{"vocab_size": 26, "encoder_norm_position": "pre", "encoder_expert_mlp_ratio": 1, "shampoo_beta": 0.95, "one_sided": false, "final_lr_fraction": 0.05}
Rows from expert 4 of block 6 of the image encoder, named by matrix and row number. Rows with one number belong to one neuron. Each number is 200 + 40 x the weight over its row's rms, rounded and kept within 0 to 999. All counts start at 0. After the name is the row's rms in percent of the matrix's.
# up: expert up (encoder.blocks.6.mlp.up, 8x128x128), inputs 64-127
# down: expert down (encoder.blocks.6.mlp.down, 8x128x128, transposed), outputs 64-127
up.79,101,185,148,254,265,235,192,205,161,169,136,168,197,198,205,234,195,200,170,149,276,199,221,185,233,163,267,211,176,99,271,191,247,120,207,98,187,212,135,242,230,175,197,284,258,191,202,163,212,191,218,272,195,202,192,200,171,182,191,224,250,237,151,185,138
down.79,108,182,152,192,158,185,249,178,229,223,279,176,213,255,185,258,178,274,193,248,154,160,169,183,219,245,199,232,261,146,192,197,222,229,223,250,128,173,207,205,196,223,188,126,176,147,167,233,151,217,151,133,210,244,213,217,265,206,258,143,134,217,254,223,234
up.80,084,304,143,238,219,186,292,141,192,213,258,164,264,212,250,118,214,202,168,163,213,173,205,188,268,136,181,220,225,206,184,169,213,186,181,186,215,253,187,200,229,221,217,228,156,163,88,198,223,200,203,163,201,200,233,109,261,189,174,150,146,199,228,106,189
down.80,091,146,213,238,156,98,139,152,132,164,172,149,217,207,154,224,232,201,150,207,183,201,203,227,122,214,189,250,238,168,248,194,197,153,228,226,155,210,224,213,188,183,202,194,206,189,213,198,178,208,254,233,149,225,143,202,141,132,204,287,203,78,159,234,187
up.81,074,140,252,229,127,210,225,172,233,239,195,174,218,227,272,218,220,124,256,208,153,147,297,154,151,151,226,186,131,262,152,239,208,261,152,189,217,179,235,139,158,152,115,205,161,246,156,214,201,197,227,205,159,178,242,183,204,152,233,151,167,197,172,231,232
down.81,075,263,255,143,217,208,201,313,243,176,126,198,206,217,139,202,198,244,236,171,209,254,175,286,209,179,174,215,228,160,167,144,166,147,207,164,177,154,199,221,241,279,219,205,221,195,224,179,223,179,198,220,233,227,198,253,252,204,234,257,191,214,178,178,201
up.82,101,222,174,223,165,280,236,157,207,250,164,171,165,153,210,174,197,144,174,228,167,220,246,175,144,157,225,213,200,218,188,249,236,152,219,198,164,297,182,121,196,130,180,189,215,210,188,213,214,229,205,191,199,256,191,238,107,223,195,105,255,195,151,114,223
down.82,102,265,95,161,232,154,226,257,206,169,185,186,206,211,237,232,189,270,187,185,273,188,216,199,201,206,189,276,231,157,236,188,140,196,146,233,232,132,233,185,216,244,194,192,196,157,168,151,256,173,165,200,200,192,207,231,271,241,240,234,149,192,202,188,219
up.83,093,194,222,207,189,191,216,208,236,138,213,164,202,178,164,101,193,269,128,253,177,166,228,164,150,145,160,224,223,203,201,237,106,235,149,168,231,236,205,168,234,175,228,224,200,175,205,204,213,236,177,188,265,242,250,205,77,152,158,200,175,182,199,198,232
down.83,094,194,84,193,280,213,218,178,175,175,245,225,203,194,227,245,199,118,187,165,234,194,206,239,211,219,290,247,268,195,188,174,259,131,253,243,188,181,226,174,192,275,241,226,157,195,200,187,214,224,123,244,194,184,205,144,254,214,268,206,214,222,239,204,259
up.84,098,241,233,209,226,229,185,275,156,134,211,273,196,177,302,194,178,199,192,192,207,209,201,213,164,219,180,273,120,177,206,185,200,188,271,238,205,227,205,162,149,185,222,208,218,250,169,217,218,220,189,135,212,185,124,203,195,202,196,168,225,215,121,208,221
down.84,096,176,243,162,148,245,240,221,243,191,159,240,225,184,141,213,209,133,220,238,238,173,178,196,201,180,253,192,245,289,229,222,199,213,186,281,251,192,278,230,242,159,84,140,211,196,180,190,206,181,183,124,209,195,258,134,186,155,153,207,204,226,248,258,245
up.85,117,240,206,207,147,224,195,128,209,220,250,209,226,260,173,264,281,163,203,273,214,184,206,232,222,132,209,180,223,191,232,214,232,116,239,225,158,175,213,128,193,275,140,215,258,247,171,273,204,284,178,234,192,196,252,186,263,265,223,175,217,167,92,142,158
down.85,112,239,258,184,257,194,142,228,192,153,178,155,215,184,258,106,203,173,235,196,202,237,185,183,239,268,165,203,165,176,191,179,193,223,163,195,186,174,182,234,212,214,250,176,189,199,192,160,227,191,267,190,252,194,146,148,139,187,243,180,166,183,189,309,185
up.86,093,219,178,229,121,238,148,184,191,163,227,240,209,120,247,257,173,234,231,227,142,187,201,240,194,180,242,168,145,227,230,259,190,254,254,170,141,198,194,150,136,212,174,181,181,184,196,185,241,237,203,199,202,213,211,239,125,229,164,186,213,167,196,269,185
down.86,095,217,211,233,242,218,210,269,200,275,161,177,176,214,174,161,174,182,195,207,233,130,233,143,190,182,157,239,224,163,121,194,193,196,268,216,243,184,169,185,251,291,220,149,134,194,216,202,189,201,83,151,218,226,293,205,274,187,263,194,232,233,192,147,270
up.87,097,149,216,244,159,245,219,184,209,202,179,153,198,164,173,245,198,187,192,167,136,168,199,202,233,219,305,138,194,172,193,197,150,175,185,169,199,173,158,297,177,194,274,188,196,133,205,236,174,209,277,235,134,280,98,160,173,176,191,231,174,191,148,165,197
down.87,109,256,236,124,146,227,195,237,220,157,170,180,218,226,192,203,220,197,208,223,252,241,198,132,198,194,182,140,224,105,205,125,229,168,211,216,187,158,172,191,234,190,149,207,159,264,164,209,299,154,150,257,260,193,271,245,230,205,187,157,205,240,174,194,163
up.88,094,246,225,143,185,291,156,249,234,233,224,181,179,213,224,147,98,234,221,239,191,205,184,173,214,226,142,204,176,167,170,221,239,212,193,216,194,216,221,210,250,311,214,194,211,247,204,173,264,137,267,242,260,190,187,193,172,207,122,234,193,261,243,117,188
down.88,102,206,190,259,105,201,190,214,195,156,154,184,149,157,265,202,252,220,186,217,192,112,236,207,137,170,209,195,235,241,210,195,257,141,221,223,184,171,175,164,192,148,194,188,218,128,239,229,225,224,185,153,159,191,176,173,244,276,238,218,270,193,160,285,297
up.89,105,153,211,153,217,182,229,213,209,194,237,173,210,176,171,142,234,112,199,235,123,164,116,136,226,204,149,198,192,241,246,199,253,195,241,229,198,143,181,130,277,238,224,178,185,200,205,167,270,263,143,290,251,141,201,170,205,198,252,151,259,214,205,245,128
down.89,097,164,172,231,151,131,221,171,178,262,246,147,169,185,246,251,168,193,146,140,172,252,206,247,229,220,270,185,98,150,148,170,138,188,223,220,151,224,189,226,128,215,179,216,175,162,219,194,203,207,222,117,122,160,202,250,220,259,229,202,216,231,180,87,166
up.90,114,201,201,252,192,228,192,163,192,182,220,192,232,193,155,208,200,231,214,169,204,123,195,206,216,230,216,246,224,139,145,151,216,190,151,204,187,126,193,185,242,89,88,102,254,258,255,173,179,170,201,173,221,214,140,224,170,168,171,229,230,250,199,173,289
down.90,102,259,210,144,222,134,215,241,188,249,209,242,263,148,181,192,213,170,180,226,129,187,194,182,166,139,204,176,189,279,212,196,142,175,143,236,154,248,210,187,130,226,179,238,149,184,171,211,166,291,286,277,252,197,184,186,230,203,253,173,194,78,194,230,187
up.91,097,123,166,244,143,214,245,151,226,191,133,240,179,155,129,152,186,177,204,167,176,180,208,205,182,158,221,227,216,238,208,175,196,240,117,208,198,255,188,164,206,178,182,262,168,217,193,247,237,217,160,212,199,206,202,201,162,159,235,170,182,148,110,180,186
down.91,093,203,160,147,270,226,159,248,236,204,212,170,150,161,216,263,197,207,159,161,220,159,238,188,157,262,172,222,214,132,274,166,257,198,250,188,183,151,127,215,176,245,185,130,182,156,255,203,186,257,123,177,123,161,167,245,229,213,180,159,187,161,197,182,129
up.92,098,249,131,207,211,155,157,196,115,188,230,262,157,250,200,173,218,204,154,246,193,221,223,239,186,288,160,143,170,152,165,159,158,188,239,261,226,148,254,165,217,224,162,189,231,182,158,204,171,259,190,197,172,191,140,194,167,144,197,171,215,231,201,259,201
down.92,096,287,258,150,198,200,215,190,200,151,194,103,193,144,157,201,278,225,239,161,220,97,229,141,262,210,259,131,251,201,252,222,190,262,182,225,236,214,169,276,217,178,224,223,261,147,274,154,167,211,203,191,112,144,198,179,191,187,196,201,244,266,208,179,165
up.93,090,216,185,152,148,168,238,179,253,260,239,197,227,157,103,148,162,192,200,188,179,159,244,141,170,199,157,253,160,257,108,229,219,194,137,263,176,202,186,205,165,229,242,231,176,230,201,195,201,196,209,194,233,264,126,199,185,123,179,176,216,167,240,269,182
down.93,089,231,161,224,125,216,217,199,206,200,184,239,190,225,291,229,238,199,234,201,204,180,186,222,181,139,194,193,225,123,298,170,208,206,286,182,237,229,158,253,200,188,136,173,210,188,213,181,156,208,177,194,161,185,215,264,188,191,228,246,120,148,221,87,184
up.94,111,146,214,189,217,167,206,279,278,187,186,228,229,186,233,125,250,247,235,187,150,191,227,265,203,164,264,265,214,208,153,254,182,266,160,203,156,176,233,153,273,208,238,219,183,183,188,225,220,197,157,224,92,94,201,195,191,202,243,223,242,104,246,205,180
down.94,104,198,187,156,216,223,190,117,261,137,211,163,247,162,117,186,183,103,189,188,223,219,258,206,235,246,192,185,187,195,203,125,174,238,252,177,213,206,207,253,181,249,166,122,286,193,197,152,211,209,143,220,247,187,188,232,130,179,243,242,195,231,141,204,209
up.95,096,157,223,225,135,152,240,199,199,241,218,219,167,208,134,220,136,213,213,221,160,143,177,127,154,190,184,172,160,189,229,255,198,204,153,305,214,308,183,192,223,211,193,219,252,230,204,217,133,187,185,252,217,156,178,263,248,291,145,287,242,221,257,194,216
down.95,101,179,206,172,229,259,241,208,137,163,206,215,192,164,297,131,175,242,176,182,224,251,179,204,210,204,186,235,210,310,207,209,187,177,227,130,241,158,239,231,186,190,204,130,133,197,233,182,170,141,216,195,225,156,182,183,119,193,226,167,258,184,217,215,216
up.96,084,211,227,178,224,178,181,130,181,224,199,162,167,169,168,156,196,263,277,155,195,255,183,188,233,260,246,242,210,184,172,153,156,173,224,186,201,207,218,143,204,178,169,202,113,146,163,174,139,234,216,173,214,259,264,187,252,195,211,93,188,152,224,169,234
down.96,087,240,204,143,209,182,114,220,196,211,171,200,204,196,238,219,181,189,202,213,183,182,174,169,182,186,211,256,179,154,228,215,260,222,182,163,161,231,212,319,155,205,154,252,200,193,277,214,250,176,194,181,180,197,210,230,136,191,134,226,232,123,203,171,224
up.97,119,258,263,265,216,160,280,255,168,219,212,115,258,243,196,261,236,227,191,178,131,187,171,220,218,249,203,111,253,212,191,197,243,197,241,212,210,209,183,108,185,255,229,154,211,199,187,117,196,172,260,143,192,212,192,195,201,239,125,173,270,313,204,163,183
down.97,109,179,232,187,219,181,139,208,180,178,232,304,152,191,164,199,147,191,191,200,233,228,178,142,184,201,195,299,147,188,214,184,166,237,145,274,227,165,205,256,228,104,153,217,174,157,183,208,301,115,213,208,173,152,195,165,134,180,186,237,168,126,197,217,177
up.98,095,179,151,137,179,197,252,229,231,157,231,232,240,200,270,212,186,203,251,131,259,153,228,252,272,272,267,188,208,155,254,220,176,271,218,227,185,209,149,214,183,244,186,195,186,234,190,144,178,177,242,182,203,151,139,184,204,226,184,207,141,164,159,139,178
down.98,097,248,251,148,226,189,165,232,232,221,197,223,190,133,136,187,212,176,156,213,181,203,177,162,155,179,190,206,184,187,264,205,268,283,185,135,211,225,278,165,162,112,150,211,186,183,178,244,241,199,197,146,180,178,201,209,209,131,176,238,190,124,167,212,206
up.99,102,292,275,209,139,153,225,175,136,178,139,187,227,207,206,224,231,150,125,186,199,173,206,138,212,160,166,207,205,90,221,128,255,222,269,244,230,208,226,124,183,241,158,202,200,217,228,141,200,277,186,204,181,203,216,167,195,191,203,245,180,174,186,191,223
down.99,108,163,200,241,244,223,253,220,182,245,225,197,153,267,239,202,198,167,201,180,208,183,156,249,174,249,166,230,212,192,266,253,147,191,201,161,196,308,202,214,145,249,226,235,157,140,202,160,188,206,253,139,261,202,185,155,159,172,142,231,157,262,84,230,224
up.100,108,154,190,196,135,279,197,177,223,200,249,244,154,181,249,240,147,165,270,176,168,261,126,184,214,164,238,244,166,172,173,124,149,247,202,170,289,221,223,182,166,197,226,256,156,220,208,236,231,201,243,147,248,186,222,220,234,172,194,217,139,270,153,225,143
down.100,094,205,212,219,240,146,248,161,179,153,229,176,210,70,139,172,274,172,168,200,274,185,218,256,190,216,245,202,232,202,295,182,288,195,246,216,151,207,205,217,203,208,125,214,259,132,178,174,203,125,191,229,167,216,208,169,154,254,166,207,229,167,194,242,143
up.101,085,194,175,206,210,167,168,203,133,198,244,111,143,153,180,205,215,167,161,191,211,179,132,164,207,187,143,188,117,261,170,201,274,164,241,162,249,128,221,140,122,226,261,201,294,171,163,182,231,216,304,174,197,262,226,220,220,197,229,126,250,191,186,121,185
down.101,094,207,214,126,156,177,174,173,194,244,166,229,188,282,228,234,150,215,217,169,176,120,211,149,180,223,219,157,239,201,143,195,204,163,194,223,182,191,224,265,196,187,142,265,221,191,293,242,198,221,204,266,158,224,208,211,209,130,187,189,164,278,167,193,230
up.102,079,125,201,189,245,139,207,309,212,152,250,203,168,171,203,250,154,259,276,158,166,181,125,220,208,181,116,231,200,259,214,144,196,164,233,160,179,224,196,215,152,216,172,141,188,154,212,167,145,163,161,220,206,131,244,226,141,217,144,238,172,141,170,265,257
down.102,090,180,188,203,171,206,268,211,191,261,191,164,212,244,255,140,225,178,169,255,195,196,228,165,203,234,277,276,150,213,216,222,214,238,189,183,230,206,186,180,205,246,221,175,253,180,166,236,208,214,214,160,144,305,251,139,204,208,240,168,295,260,219,191,208
up.103,103,229,192,192,230,175,172,224,225,145,174,224,188,166,223,254,282,197,188,189,236,246,190,71,179,222,166,231,247,205,178,178,268,228,207,200,219,220,186,235,251,203,170,135,239,244,220,195,183,196,236,230,235,183,213,195,171,125,184,180,235,201,260,248,97
down.103,109,174,175,241,197,168,212,226,189,222,132,210,229,153,165,212,206,285,171,169,141,265,280,265,187,209,263,255,181,181,239,133,154,190,233,225,140,176,185,146,166,213,268,249,211,185,206,297,172,226,157,208,176,241,200,191,263,240,241,226,213,166,125,236,253